From a checkpoint of a small contrastive audio-text model: encoder widths [128, 160, 192], text encoder layers 7.
Rows from block 2 of the text encoder, named by matrix and row number. Rows with one number belong to one attention dimension. Each number is 128 + 24 x the weight over its row's rms, rounded and kept within 0 to 255. All counts start at 0. Numbers have three digits each. After the name is the row's rms in percent of the matrix's.
# v: attention value (text_encoder.blocks.2.attn.v.weight, 128x128), inputs 0-127
# proj: attention output (text_encoder.blocks.2.attn.proj.weight, 128x128, transposed), outputs 0-127
v.27 098:113149107157158109114172151183144093103133149124129119124151131115126118122092126124109111132132123125157080108146154144066121138105130116127151129140170142098100130147148085089119095125190135130135107097121120090100110108144135102087126143097126123122134131116064094109127082121107104103134153153177134134142105103149132094096132111073175145123142099136146163121163143128136122125155
proj.27 083:120148131114104119147109102072136112100163108142146131087096168157139188159164132115123174178159101160079121150117150146147101082138129143112123135102096136099128155153103128111109133141094102118082128142135146095111119135131153136110122097158120118107121130074134098131133141125165147141174113115104145118111122138118133159102149085174106114149145141105129096134127108116158125131178
v.28 095:070108129138155176125133151127121139127117143122129139118129161148152120131212121127119159147100162161135123133091118111133140135135143131185137136122103142130152086154147093146122079136177074134096123142156141136137165115128130133125098105093115128106122135148098117142188091117102107143088109124127143113156100116133104141091124100151137123142147127137159113108092161164082106129159
proj.28 096:156124130164145159138089121127131091132164116152123139049117122104116137110131125134090128130145172121107096083129129107105145157115145121134119136133155135111123159118119162117134147118106069146145146132105156142142121132101113137082152112146141159125087172117137126128137135137139161134153161158133093207152166131119138107119136165132130117094106118111081127117127100110092162075099
v.29 080:135154144096150135134151123128104134152143119128122145149125128114086128124144108142126111170116121113165134109096167125100142114130103143107115139145173127128105132066166124109079152139155112077118135094123075128114136144092090161151173128123152150124114128113117106135132121116152120123118169102174094123139144085135126109140197144077126130142073116084142155153096136174128126130140
proj.29 078:140148104121124112147158165156096145133161130115132112196120152147137131156149117133166140115142111136126162147152110198112098072111132135122138100161077123142147094173128098129133134148063117146118096151170138161143124100166149150121110102110123151103152141140114111140138103132095123125126128083120135109111090132114158126101140093143113130169129144115111121095141153108176123118165
v.30 084:080072085124167113150143140119122085126113143162100134153128134131146045134142157114153168124109131156106147125111099124126151161127098149131122134121135104126119137089155148165156144100145108112104103140111116176151093156126142141160153140094136094134168143097140138125106148126179104108094097139147153130146124107151102133132106168129156123147084176115117108122091118132137126122107
proj.30 092:161155177133106118143086126136079108158165139145121148119099141135108161149095110135146083138175172117153125128120169143112163123127135115137179163181143138131135111154103089128124115170113109122126150117115103157144121089165088098098117131107101128124142112120128138140126130160102118181142143095193120151160128096120119147120141131112112166137121158102148122109114094156118129157116
v.31 099:090109175160104118139090104084132100131134115149154096128097149161127082120116112159097106102127124083155124108092160120150162128125142143128141129147147120132142119158147111114138141096150155141133123127142148131146145111132110115129141121115136134131123162120174137097145120128121118151101129119138102084144086147148096079148192149117090132096130098159097076188111082138093122111154
proj.31 094:151102102138153135117136121103107141179125098110140128162184147107169139084142114099151173063124165162123126098136121143081110112105096101177101122133072143138136116093084166132112166161135095166130139115133139162110122102142127112120125142130117144158144122127112103113144132146151111104117118108114087133120176111116099132114095126121130101130129134126136172084125135109140151087128
v.32 082:124129144107121137137130137156079118138134110134145130081115103134133143124113091101167075095152123152137126110094140141129135123081136125170166122121109135129137171164161146102155121152147140132105102150114138126201107171114122136122116150129117097133077129101161103130144137146117132137148141083130075099189146124084124132157125116175130129094148169099126084115114134123139155106147
proj.32 094:137140109076138154143129149108124127141185125107126138095123144131156138164107156150156090089112185092132133123127141129189113141118152149110102121122121153114112072100160104100119150096135076096146123117101120133125151134153114133146123122145153133117202109115085135155118138180151131109105163154142118139151085153107122120102159128164136133155106081123144124164115132126124127123118
v.33 100:127132107105124110115141145095148101148115108113126116140093122153168134112158167169103132120179131132127111121173133110133076142097130106114114117134181116111127096126108171169105082177133103133171115128128151089133147149109152063110107110122119081146139116082140099120202147127156152132102140106142128094139144161149119125126117135141132127148171096134146117128156134138132119094121
proj.33 100:143088185121124138127116133101140148120131190153132120112140119105149126099132115157102097146120131146129098132104146146123150164134138119061162114141161186114155124119176145119127113161154127165078151158137134142138083086161114133132148134135118146119157085114143161133105115109107083142183138127142119131134118120144079141136084125116125133118152100123184135156140115163145123106109
v.34 090:154156113111129119168146108121103153134121108101094110149133137126126157102125143102104125061089128180068149134165109174163100084122128104130145102103127160154197136124094124135115134117124127152133131176101114118152142149105116123136166115127163126164139107155132115119151115093087094106143130112133128111126158159113157151103107138137160142133150141170092120088131144135143114160134
proj.34 091:091111123131127104083123146142166131108129133116121178110150165122107094137108121093107156150113157118141151135136164116127102110105133125123162130060129173096149145119111143138151100123140088140082071155143133131107108097119095173112100153105124107121127144108153151090136103139188103144101147141112147121093116135157122101071130142119139122105079095121125134140158141107109143104141
v.35 071:081132139111095138090142129123115116161140132152140148117122116109126110137093149174134102133098131134121124120157127082163131157100107111145135198149121119129132157141120175095114145116106158127149088102118175158117100158100109114156125134123122072136101118140156103142147122144174105117147168158167094134131177132111166107161153164143130142121118117118118095119153097087130143138174
proj.35 064:191125160109153149130097116128148142099161082084098137151102130092186172157129162136103146118096145121124157142139130144150076092122164151099138121118136123147092109124119105123125129098174077096143145130116117121154133167131101115136119167102174108121118119102108109155133144100103138123118133117125147151125137159117089153083123111131129122176150114096117123133125129164100150096115
v.36 110:097112168101158121124095163138136122152121143124143137116129095130164100114129107112149128136140146156151104127138136133167104172142115093130110176123190103119081104140116154146138111124127126122142090100140175134184134124137134086139149149113113079186087102122119150127150109083195128126106159147172114152112131124118139096112133112099125105143125115134143119147174135133101134120161
proj.36 105:147104119141140170142097129117109136105163113111110111150123138093144158166162131169134104133131135136110145130131102143134113126124123115082137092184095148111136092166154142126073144128154121119131161151114132150128111129154132104158140112135168162130124113089108096162117142103048073131149132133121145127151114115133085160172110116114107145149150129086104134153132105133132151077090
v.37 074:151142148130153097138117097125133125120133109115104115120120065130146157102143097109168153121175114128138106145120105099123135141117111091126139144132164115096079149141111162139123077150125128137104080118127186115163179089081120097121112134094121112148085163140146134118181093100111157116122124144093100125126124158125099108116142112129117128139127126117181155149127171144115171105116
proj.37 074:134094101124143152138144111099125137121145155145138121129154150106134141129132156150150050126159124128129118124095119165169148163123126141124126106168071159107174091119168162143086156127136113152167117166127109141124093124168129109142143115167138174126156072097128153152149118161096125133137122140152125097185135100113127125175122119130106149140120146137134156169098112138137109110132
v.38 100:133125155178101111094119144156112110136121130138113124128162049093157170150132111121110100132134166126137130150098096136089119122147118124146121124120133134100125151192084126084130122133145135108149107136143155097190164112138137135193127129134122089125118151153116114155136100127131158121099134145089127124097119111080148140122121120118142097079134144131084161158144148098103130147113
proj.38 094:108126091109116103151156104147092123114121119124154142107153156138105128133108128097144122105148102133101095107089134110136123116149124110138138132135074129151149123088177160126100113113088138123150120172100128132109115121149119103091109107172147179155135137090137104138123091171133133092119118138170102126157110074102139112197116105140126174152112165130142158164129112120145109118174
v.39 104:112134104158139110137148144104107114145147145170119115123151137137107094104102158131110113133071170169129128114121133132107114173115105110118109202114136102088110119140096134122140159072132169148103126137076112161112102151117115148152166105114142104148103131152142134106140143103189135111122156145138073147083140116111130126182139144130115133113117122094121143155149090110110106134141
proj.39 116:140139192114138139134103118150155139104121077111118137136118120107139174142140146100167121147132145132111182126181169146149106080121185137118123108156089123145093108139137102099145146102183127074153124160145128122148132164082104154124115136114148128121111157068136092097104137114097147114110118131104149128130131144126118144083132138135116137119118148120074114116141131106115116112093
v.40 087:131123107177133123140091083144105142096112102111140126176127106153174145126165130096114134101140122129101066141137153118063126101123099130116156165129119133089139110129149106118141119088114115125140100112067120160141167135108129171088121113151122148094169160154150125139127111111150153118128151084079100108100138127091142135120122135150102155121144128138117179101139121098122113123120
proj.40 093:106112112133117146125097110134135112117097153149178128087123153123085114038080135113153106151129114125170158108146163111148125094146118099146105080107064133139164136124104151117152144130147156117167111177145134123087113125148154117130136093138109131117127126101133163118138122150142144124113129145138145103141130135143166081107131132110147167081128129153126145133112108090142113152087
v.41 099:095144121141165133149119151121161113172140123124101169133133102146142164166120159143166120062112119126093112129123134126177110141088088083151155125119162110091144102116110140142093152125104128084157154139115139111103146129122122117144117155138168123109135107125108126108117119089156151123125146174111083146145133144081150139121117129114144117149137111180175092122154125111088084153117
proj.41 100:138145170137111188086133125147137156091128116111089134104113147106141140112122160130105168148106098172166146091117108107104100092137153129094127115109106138115102169144078122143136101155124131143123113147115117136113127117150079117156178175111140135156128138154153136136150148136138128104158164133131142123101154107166114137127110143118126160116171117118091142139164122163170167078098
v.42 119:181110146102125151095134088159122143114155135137162069145099143126116080130108115147106118153118150138117158122155134143129133077117153164123152099112086158171102106107156131109159189070120145150100122137124156146138139161123151138119171164122098147129109121118155149117149119159124115145141136125148134123171110124098099091115156120132137129170114157116152124127138119168154081128160
proj.42 125:115110118153158166163085136105108094152135145107122161167134120171137132140158094127126109114107090107150121187138111141155147176121101126177112151121156150108122088144111104158116127130148106123107135085119108120130157147156154135119112097108137126106132112136086121143101108108109105155102125121090142110173120166123175126128153159122150113131119092125138097120092139068102174156142
v.43 103:146092134174062145158160095117121100090141100187132125159156140131117104137146099147083118174143117133168137104092138123082118109136126147153138066120114125161135147131163089148153144145127140137082157121101087144115155147102127138113136093148109193097126163115129109136110121122130142137134109099129139133107094148165117124122117126112156133129115135099111130146115088161138142116139
proj.43 102:097189107107121111144112162136118134202106168140149111125150124184087076082159114132151130173147130134139102127145138134127145115094151116168096164128124117103118144127129125143135133119132177095141136097111097087154124117114140176130138094108109126140159178159123132111130133141114114138119126146132123148165136121160134114148138122140130103130121104163130131116102118054139124177124
v.44 094:151121119158134146154111104110095127122136125161152122133131135111113124150107089168126154135159106089207131144092110123086155142138094118136121171124138122135109136122130110113097124129146127080116154112111118092112165159116161116095124095156106158103078124120117165144135121142126137100146142133123139133082095152156143103159126082183075113123106123119090095131143097114096149112099
proj.44 087:141131144102111118138129141133100115125104128150144109130146095153161139079113142144128104151160108138105108130154156112164111099133162115168116144176065132138067137112163139125138103116108169129167118119122107108104128151149128107136166125137095138129145132118123125132116122090129194120140100105125100107166136077121122105178086132106156179133182145151153120135111107122162118133094
v.45 113:080165144156167146165112116150105096140130154147128150099125133153156142112131135111122119123147144121122102130132125140078145139112140147182167117097096148097125149138114117135166109139158083154135099162114107105143113175135094134117127081115142158122110118126136065129147116159084140139110087146148127113121135141139117161157119117168133113120174102080100157141074167124123152115149
proj.45 116:130100098144095145120134151108126141158138129098173138072125115152107134134106199125172094131124158100147116101108150079159120126128135135085105108154109113148141122104132116064130129124110112080132122143130133137122143077132137118129130150178118075130156114124121126133147148170177117128129179134139101147115074122124126104130146149137133127131108145167138102121137111098148107140071
v.46 095:132148123141094127126141109128137131137114121154126114145114153058091163126123169131065082143146127117120095130133104102146086148134111127091147104131113129115140110150135121160128121135107121127110117142214115112142121114149119175118161145103161123137140130125092169143075118106126108135146101156158143128154131148121143123141091157092154153109160171102132120128147133095159126196133
proj.46 098:101125095113133114153144134140127126123107113135124150119155138148119119169174092105134161124075125135083118115146121143098109105145124117141181147111144114119159186116149152132137123114131088144134170149114121109137096133117146114102078144132145119141106151117147101108156099129160092153111134124098125142062120138147116096101107107163125152165081149115133130122166163162124142116203
v.47 104:147086146107132162079126089172083160122126122142149136124127137135129111135109124179131134147101143132170175151137155136120167131128117126132124128139094135162111094126173123094171141135126152091132126127142121097121140097111156084120114126136097160098160143127112150132085123169091107114095135129139154106154125114103131079173086117128096130126115160143120068137090112083127152130139
proj.47 104:196154145106110138141094169104131112145126136156140133119115081156154157130128129160099131125107121126102091134143117117143113110169116126172158154131171126181089129114145128151149117120102117116155146083111120135129178204140170102116127118106137101119148113138118134166152135086156156126122111100128106160125132111116134106160150129139173142168169134127176137123118149152124138154141
v.48 098:093124117166134122166151104114152107095151151135131131138133133131089147140075106151139102116125121138109161124146079132100117146103142118157130195144208116162188118093128176131114130098152115147150140120143158154143106148141158138121135145108104136109121107141123089115131132116096097127105121115116155095113170107110111148116109141109154146086104135148104158122122094143104128080156
proj.48 100:135121129121166122153100149161092152112140110101125116162145125114138098132134170115128130169150142106084103121082127114111118098167137117112140100113097130151153179127121096137149150152056128112108122109090129146117165076097110116131190113136129129120166154159107136151138105143169165137138156090114128112136147145148137124104109108138111091149150145144152140101105151166101145095096
v.49 097:148128121113121088170134164121089114162105101161105160151115173152141106109158141103119081139132164127133110149121147121127103148157125122106123163147099134141122167165116114112110137117123118128168138189155121104155123123120111122137132126169099141095143124110145131134128105118122160144153075077206138181087120145099162110142144123114139104093158101144132120146126158123104109139112
proj.49 103:151123125137125099101140133149179123125156119103166126078089101133142158120128097137168124086144094144115165090141170122121174132105122142141090129151128170119098132100126123100108142095129160117118116072127136124123144106172084152133140132121149101074103165151158088115118125098160093131099101158110137128177110142124112142121115125107108157136096143165116099106155133124151115154143
v.50 105:141155112174139115145151128098138160074121141116107167129104105155116151118106107169136113127100146129148136138157097123133136115122135162123101134176150122145155143078129129076094093088127118150113118145163139137131137124158142097096161134144143134162154148132100105121127141071113138101114090086129114119135135153137133176128091129142105106112096086144072114146110150108166162123086
proj.50 100:119159145130115133132087130107131082144101109133135085122174098134137107112139136116114098105127145102102120129107192151130140155158129105112129137148092145127146164161134120114189181130132136093133146154114130149134150068122107126145172143123111104096093168177129147128123127104143156146137131104108138131069127088130138087116117100103171110125141160106155117127118106152115116084148
v.51 099:084157088134117165095167107163126148090134121092138129175099109085149079123117149141159094153109107121117151119145166114149126140107131146129094137169140142094134139139072128139140109118136154168113097111131121089192148182144096138109101128129120109132138116133120130125088111136179125147091101177138113128104080131120141101149100124135144143138118155100132132138114096141125142108143
proj.51 113:141132169142147124112106181106121122187112125107138116125156153169121150122098100119136089178081117100138151112127083120109108130132128122133103117106155126117099090109148149166133132075136120134103127177159123137100153119126153161171107100100114117131144112125107108163172115164099145108141146112176138117128127121167079145108155147122086091122156129138131138148104142114118169152107
v.52 106:087143138095127116193132123128124189098122114098082136124167115112114122122163159093107108109096086143127107125166166167148110144123152142176149107129154160138080090120112106147159113147138089118131108141157147143137105150097118145147113140090174107128098143147133148143103071127139122113150120161129136125148147133117115099084131122112115112137147117121109135087114090153156129137155
proj.52 092:110149126172137152114144120115062134130127138129153108146120112127118144156115100127109145144176146143112161141126114141146123130159121145095142150086128069101148081157106148150090139141115112123136151083099124132130118094134142117107146153126105137138164121148122093152104127171099154137119180068109175113123121142167090135144151143105123191114157133122120127153172155120142148163150
v.53 093:125101135118146090158145149148135143099075129133122142119097096113136103151115121163176103152123145127137146133129118123138111128138121120108116138157078128124086160137136145138112140157096144151078054135128150150163159082135088124144145099151123140099128157137113142140136097138191131110153131107143114111161100140083134133140165089158113140133103139099143139131100159085169160120094
proj.53 092:109150079117160159067145126103110116125093114121101138142174152120106140084105132140163097086111093146161155103105149116102161145119155126144136108158154155136138119121148136128142115117121108131131190192110106131136082140167110139110119135116155138138134124117153139131148146150112138107096094146106131121085115132095156080098175105128138126092167119160153138126146121118112124106167
v.54 097:109134182129122179148103122150100144142123135091159133062144133145103114152150137111084147117119153112126107120074144120107126124126112089122119125145084140198144105103148133145133083112132122168154150184165108098128188128140120129112152119138140112147132147139136113099138132131136138111146159142102131177131119171134144141087136125122147119115145116107135061132118139126089096135137
proj.54 100:152116108165074122113158108098110095121161115170172156133097109141109126098120152159150139126123101122117132118156141144158108146125091176092118154166113165110110108131120133128122188177150122156111119135111138145147146166156148118156131141116112142153122110133116158132097133085118126145121099131112066163081093089119084127124123094132150107148098099111135117104131124086148120146133
v.55 107:136103133106142159149095148134172108114161136145144079142100114111136123112141172074134140101167141092151152111123125121129128114130165106143128155156157141134145100164144139155142079185153149100137172096137148112129135101155145114132104139130115139150142148113105139135161181115165133119109121120107146142147126109132129099113145081171087132113102122120153128133130170156159090107190
proj.55 103:089125124139144132141135119105097183106087125159127103164082145152106147079113148179154150162140127125109103098096094123145141156142143080124143084115128099104137144142138175138141140119130104140114138162126114118111179155128136116138111128122141082154141087150160148106175096098129112111109122109107140115147147123117173097170115124125130086113136117144118162115143117092152162135088
v.56 099:142123141096138136085131151115151118105130168129150157095080108120130126171122127182090128122143151116132117066103130128159167120072163150132149089152102101143132192089129117125109125129144148108139151145126141099101147152136119161136145139093127103112116119130129146123178122156141091148130159138113121118169072172131105115146141174137158106162125117131103128142144093119144135153140
proj.56 103:161111135127127146146168110159089132161141112124123166132155131106159120115129144141128147165090148123173139176164091157149091143140108135146145149154107121160151045136109125139183141135143087144116144126162103129158114150121117130136147171142123174149128120096097152166117154083102111114103105134130120180121129110113132147103153133148142121134110136076167122126110095141115139131120
v.57 101:120123137100140118167127100123133117142111138150112105125134121153095141168111128135120110102135115145153139113122160140118131116100173158146166102103113114111131117175147129133130138173151129117123088112167157162103114109114155140155143125109073084101100130139180164111169109171110115166090182107083117123153161116106108108120173138064124109153115145130152150150135114132130108162130
proj.57 097:114120120128148145108147113167104143106109117093092135134149113094136102161124115113141180094174165139133116121126083141134146134154136136107162140142145119156147091124103136128117093176087089103135186088106079124144105155093125129084158160140151192146163145108131107156077134139115122124148135118105162122166108141103163126124152113146118148116150122122140156119139118160137159134141
v.58 079:149097097112101124141123136084135121116176153108131114142096113115163121105128112106108146175140207095148135127114146129133109125121157144190134101162181112145138121125137123141160123149095111085165178110118146102150114113131143115135065164146168106146113125109150127137091130128139114152101122091113118129074149143100139137113108133107158123147138145163135142152160155135138109118099
proj.58 072:134139141090127116160125118137097143138139127137129170156103180136120158125132164150127132128136103126147115148118091156117099175100152094128121103109133108066110137130150104154111093098149113126095090125145161111113172143143092132139157094101134088142123063126141152132187088076093149084126113118142124114165120152142122134158098163135116109102127123127129135090150092126142118129108
v.59 105:166114085108119105165131134159117143089140133145135127132097122152142150125145128136128154128150105144122159140128077140148089092162112111156108139137126137134156119138102142143164131178132153086121155151131103089128154132150081132137109123156131149155120166107124155108134117094187120149126121099136132182079156105090169137100118132149051112151109144109108111147141128109135101168134
proj.59 115:129129145117139134141127155116151123107153154145088120096100141118093145118148096128103144094140123131141147116110146101093135206084191136159122088116151148091129158120131145104103138096163111107122105102117138119107141119158129161106135127119175114095127098142149138117182113075104140126101143126153153109145136148133143107179132115094150133075127108099129118138187118159132137117108
v.60 105:161119109147121089145140149081120124127167142108104131132074109112139164117077101138160108152103139149106129100136141154130141099119126149082114106142161081129143162090142125087088158111125141109109115122134151159159113081134169164133130129118145142107112094180153126115123144112113142126147176133180129091104104150097095179137165116150130130146127125161126136130128138118109118086112
proj.60 104:143152153075135144111142127186137130149149137105137142136185174089153131126147157116129083128139112110153096166119135129099144166140182128147106143121085092151139117129129067164159096141125154120138155115150135119141103133132107116143181081139121111111095156112129123157117109133162160122138105145143120118122144151130136097100135145094103125098150151145150091096099111173121096133139
v.61 096:121091136097089134136118112165133141140112128166156138082135166129135145130141128168138116147145132142110122110112116146176086137153096095153141196096132161139145152135110102109139141137122158134112132121127151144139163185080121097117103134107117139135119139083112170125146121116185126138165126135106111108139155120141129117123115130203151154085142138095101107127132126119127193125119
proj.61 094:146144091128183121128141157095113113126142175105099129119154133137070145122127136123106145156099100123125165125110136083106083091074114139143110105141185149100130129156150163095116128120133142140134102156116134099140123102165094137110107124140155155131158105114066161158180161103116157132100177128155152131119147145116123141133138107113128116123126134130123133172136153106093123090116
v.62 103:137161105110161148157146136142128084116069117116153121160133149072119060110114103136129127153118114124143141140115118125108140131108125087136152135128113101106130141155109157170133122090101137120092132129116112141094109123109132150119138100069107130142108121082120143114124110132067126088147117141176109107164130124125158110181154143102122186095112110110128147141128091090093134132119
proj.62 107:141079101110145107097101136130136132133133053124090166109130097129147104128101140118140127098121166160133124111143139120113110102107101114177155094124123168167105139085144103097108114092118146102125110125116134143129141093073097123120131149144140128102153108121145111123177109156095096130081115139118129100132118149107118146071133110174134134161138135155136139118134135145139147075177
v.63 100:118096126116134140168135100131135187132098171082126184106088071114119144088139116159134124146104156135113105123113133130142154109096130191125101123144115106103126121119124119116128129145151114148120123136129110132106092119150115098143124136152085176102091089169157133138143114122137143167137150160098141140144118174123146148117127103167139118153121079151170147126115146147098167148101
proj.63 090:144171142113120141117141127124131083154094112130106125113173134107121092132124141107142098059112111136155149138162098177167136128150109100137120138163163100110147103177102145131117087136148169104151178129112158104123124158096139134138116169124116128132132132140097133146105101126092092113117118128099129127102117114121115101135150139102151137128146125111086097153151060118175116128176
v.64 083:113080133136105097145153078104142120130124127167179133130096114128145141123110142142112205110117135092117112093136168117100151110103097091153143135101155100128130146129084112173155150173125139139121125126088106138141124123162145128118134099117118159130127110094110154143084114090123138124144141134129103146093114135144112126112121162146091148127096102106059141114079145122112123140165
proj.64 083:138133095157140103136112099112111136065114170136121085131148144103150105101132100141123108160093148143143129151154096148069103133169149141127127181171129108128167089104111139127115157134156107112147097141078130097123101137125114135106119114144123164136120085153135080126139140116131107121141127122104113092120106131132180145112158112130164105135160102170178138097139144149136134108094
v.65 103:152156165163140114098143113056129100127139147138116151156117141105173088143155133159130149153111135093112126151115122111121127100119152090085134102094125080146093139109143146149104156131098138081136160099157112125098134131143111149111130118070166116122138122176100154103109120121119186138116138130096134094103138160120136133154109103115136152109143110132111130062105140147107125145126
proj.65 103:116133146102094137182101116174128168098086149144126100137110138150128146137106108126138103137139150147178106123120142093121155135148119149180163126123133140153140097175146076138130159107149150147167109160105152104160148119170159086106172130170138157130101100106158097120151143133130063114111139112135175134149145142149114117112162107113129115156136109157113150133118142147123116121115
v.66 094:124120127140093172155121123115096115139160132155103152098068084155120149105098104095125123143109147132148165150111170135142125109119115170148142167117149123122112109120140135116127158144116134180121130140156129168162088137111160085127090149111109101113092119125120105114137095187165116171167112164114112134152123140102128075129111164157112109127098151127110120092124166137128155121118
proj.66 103:148114110142162091104164140128152136128137173121138101153146099122137134103134145136149130132121093152132132118107126170110126130161130124122113138166142188138156125106100146137085097122115137097145109121109142093084194087140109131155140136177148122139159153155140179118116147101119110148090132134180128127116136128110147165085152115134128110108147109078105183134145114143138162151174
v.67 107:121122114128102086163140113088122111081136137120141132188176157117187120096122111153178153123123150102134102099087148121139103120130124151104113123132140145141147147163116096140136124130136164102153135125106110115152153121122099145121149079136134156150145145138155141143139122112123145156104120116115128149090131136129163198128125088119153108147142124175123188136148129134201102128136
proj.67 111:136161119128134213132094094132121126123090085141175148099115169105124134153127106136111129138139130113114162165181099132110155141104154123154093122128129069090082104102160102128135154136173161161123086117111161141144104119103138109104098127114118137149130104113134091171138117126116120086145139110102145134143116145118133159120146113120144115146113108169122078122126146132138123133089
v.68 100:134094135141110160138121150128085161135122143152124179106118111123175127143150193111122089118081109142116139171142126173125134168135147125099117157120165149163116168100136133090126096101102128136114169101125098107129100128121135131130093114097166108117153115092157091100133133147127115175140136149152091111109155158137099129144128089144094150145112115131168090144157151101146115131120
proj.68 106:134133085086131121126112191146137120139106087142131142090152151172137123100132124133120129086141106118099115121096150137151101103128111105133153115157118109121092113186113137107129120193133099152155112130163171150124166138138150142161131145145136140105134135148109132132154127080130137096142091145120122141086132112112117112147148166100161124110114138096090158201119153138134169108109
v.69 094:113134103069140116081116165136141121144133156097135069097173141143120112127102111100124113142148136133124152152133143108135139153147184157156143134147117165127142152147143104130105097109137089128169116146135158105155117099122110160114117126164162095130111113129193107102140149131105140105114087083099140105139101083143159112120174125108150131112144144139167120123122082112168112135128
proj.69 098:124117163137092187132114128095095133144159098123105160138114103120099156152138163150142163113149129133134140089130149155163135125099099094105110081093149127160110132127119148132189109112105173131091170103177110156140131122099150137113117123075146110163133167124108163138132121172134146134141145149173112140150156147130101130138104125137087150103113143109109102120136117113116096148162
v.70 088:161064133060079098131098131138157111131169131146148123143127148127122161128093156109119147127176115113105088152105115068150158121151114152159158122119106135143161114145103083140128121139138104140129127106124116141142171140170077091145159120139093148132141172135143119175132126130145117122129148113118118131119120107105144141135131171146110081146162119098083144150110136110145127113112
proj.70 084:144106155160164166145141088112103105113150144100100106142125143121113090130140095134134163137102191128156155132165127147081128149131161142088107167157126112144128139097139119164129169108129136133147146124125146151141138147103075179123121101128123155139116105130130150122123137158138144153145127141121113130165135114183163162145125125132169130132128125174200147090165125129159101151144
v.71 108:113093143117102154094088106143160158096151147100124112145146110091138137147124138143182085094154114101116119106124131115174110138174146152096088095132152137131110116125116104098099167085118121156143170102119143137121196112096114079082129138155103133113144149138093128125124102109129095156123132135109114110116110115132102155098119139133139136138132104119180120162163158149114112144149
proj.71 120:156152138147165133142149098164142084170134123097162144127127163101128129115119118116086138123111180125154161131126155100118158088105114147099098088138095123113095156134160085144116082118147131124149133140124104142137103106140100123149101125122109145128140093134146171142138108153134167177114144136120094149162172100113132087152142148115191088149108124119147140118126104091161137107117
v.72 097:152114105121110103117128149087101117123119114168142184145110157083134145126088141129138146101131119142102103128110130107121135153118113099118138119133112111178170102112141113156115092146106161111149120168136084097106103165122101148128103118073120131195171128125150131102143135169140118127127119142132102125100137154168148155085089130096123088126168116138151159134154125096140120114174
proj.72 110:100143115122119144130127143163134140079120097172140126153149151168184113154169099124136125106119132121118133113115118095150160113102107146151141159141135137084100122130121117136154136203139141147150151133159185149160164127094143142132137114144144106119080096120109117145130147097105134093119156175142129153113096139124120133178146111152134119107111150161104080116121158138105110164084
v.73 099:173128129143094134114118111102175149167137131091160145185145148083170133092134148190113154137146130115119149124094183125141122151142147124139148120167119103103114068146138148165146142141109127118129134115158110126136154165126151088114075138115129115138157134149110115110102109176124127125112152123097102080158100139137123099109150163141101093091126119110113131105097129143126129108122
proj.73 110:102110141139112104152118093160123131088117169144099074151099105159120137147115081098162125132064131141143117091115089104107169113108138153126125109139088156094151151110131123177106125102149136143148160130153129123157158128137085142127163147131074161149098112111101142126137140149087086152082150120133113146128150100127145114142141112114146079117136132130143172103141115125107126151113
v.74 095:093096157098143141077128140158105152147147143115091155100135106109124133127140127185145116121138145114104168139130104108192158154120100143109078147104144168167113113116126108133139145134105132077138141087128118136138119146129101108134088124135148128112159134119119093165101121133111125162131157155141145136097103063132103146133161133169157144117095155131128130169086102169130109114122
proj.74 103:152124117109152154141135109133099096169148124115169134128097164170119119150170140144116138114132123148144125102071153092140110096131126104110165114134143110154092155166122112121138117080166118164150133171133105134135196138121119160149071112122101132127121136110113156118127098140124158140156111100172103111164159097138133083121114100104117119129126106101101142126152112106160106081108
v.75 109:103152122131075166143105141179107157122110132147102142156124139099101131128120154113110128130111130126104092162123141141110138154167100148096133155097133125133097079114119141101170148145108154126106113103128145134089116148103131093142093150118122172139173160141073157150101143150200146138144142149081105118160147117129143102125155127162101107122135128128146105142105114088103140102165
proj.75 106:147112123136164099141160127134146081168134167141136145146113138116131103100167095102112137175117139137136119086109058117132117117110166152105130134147118122160144165136105112146088151143141135134154138113183116109133146150145110123153126145175117110091124075104138118104130111080135125219137108106142161133118109103123136104108104125152157141136117150134146139177146133153131136114111
v.76 082:137120129130127138099090128150102124114138155116151131130122148140147115149166150108101142116134159133096085152115105132100128115144181144154064130121131112108101072118167166101102144122057145113166151168150100106144122144140154164173106143093116135130104139110102121152123078120132113135099127136130130127149137161121120112095147136106130131162097050118147143083129143141128148115116
proj.76 088:107121137104125121152174135138166147155124115134080120137104089155141146134102159141158122120149117117169118133170119110152179156149122117140154165130126197111109165161156082158112123152091173126105141106131136146108173125138120104106128074158144089114142107097137142109078112127112124121126088143136138125147117107151134080150109122103143135113093152142090118146125155137145142090138
v.77 115:142151142170137089116141140091089138146100101122143175131145150138162148137106121133109142145099126120147122152085142115117114118154106113122093143140112114141113115102153147082110128111126094190151155151127095110127144140111126121157118141125156128123145103156149119116154098132137139141105089132094117155141161157117128126100118122097061127111162083174184120112162164075160129160153
proj.77 121:112129093111063112115111150180151129126104151165094134102140117089108133113145114074132107096133125155126177105116091098132144150099109164115113092131091168091143127113112116139142121174129147107126118110153184152151097107175138092098187165115166146135138122134117154125120155113149112131115142138128138154129104122136132137128141089158150119124100181101139123157102125127124135141128
v.78 101:156143139110121133099117166114154126146183109106157091139107145133155126149195116151077109147164110159130153166145119136133135113144112169104161120144102144128099113143126141123113104151167086100149124109165143099129109119139081138101132098150104135100148148134141144134123129132135139109111129101159195141137087143148109097125128158111156135122147112156069083108094152130118153118097
proj.78 095:116077150114090116161143129157106127121109117092082095132136097161090147101085119123155117067143168068140090117132162121093150149118130140119152130105125167132141113127164132133154134087113118095116187151126140162127185129144131151144149098123140137133127131127133116101100122136121139124117122103143116127156129147168081134128137137127125124171145158102161150131139154112126076106165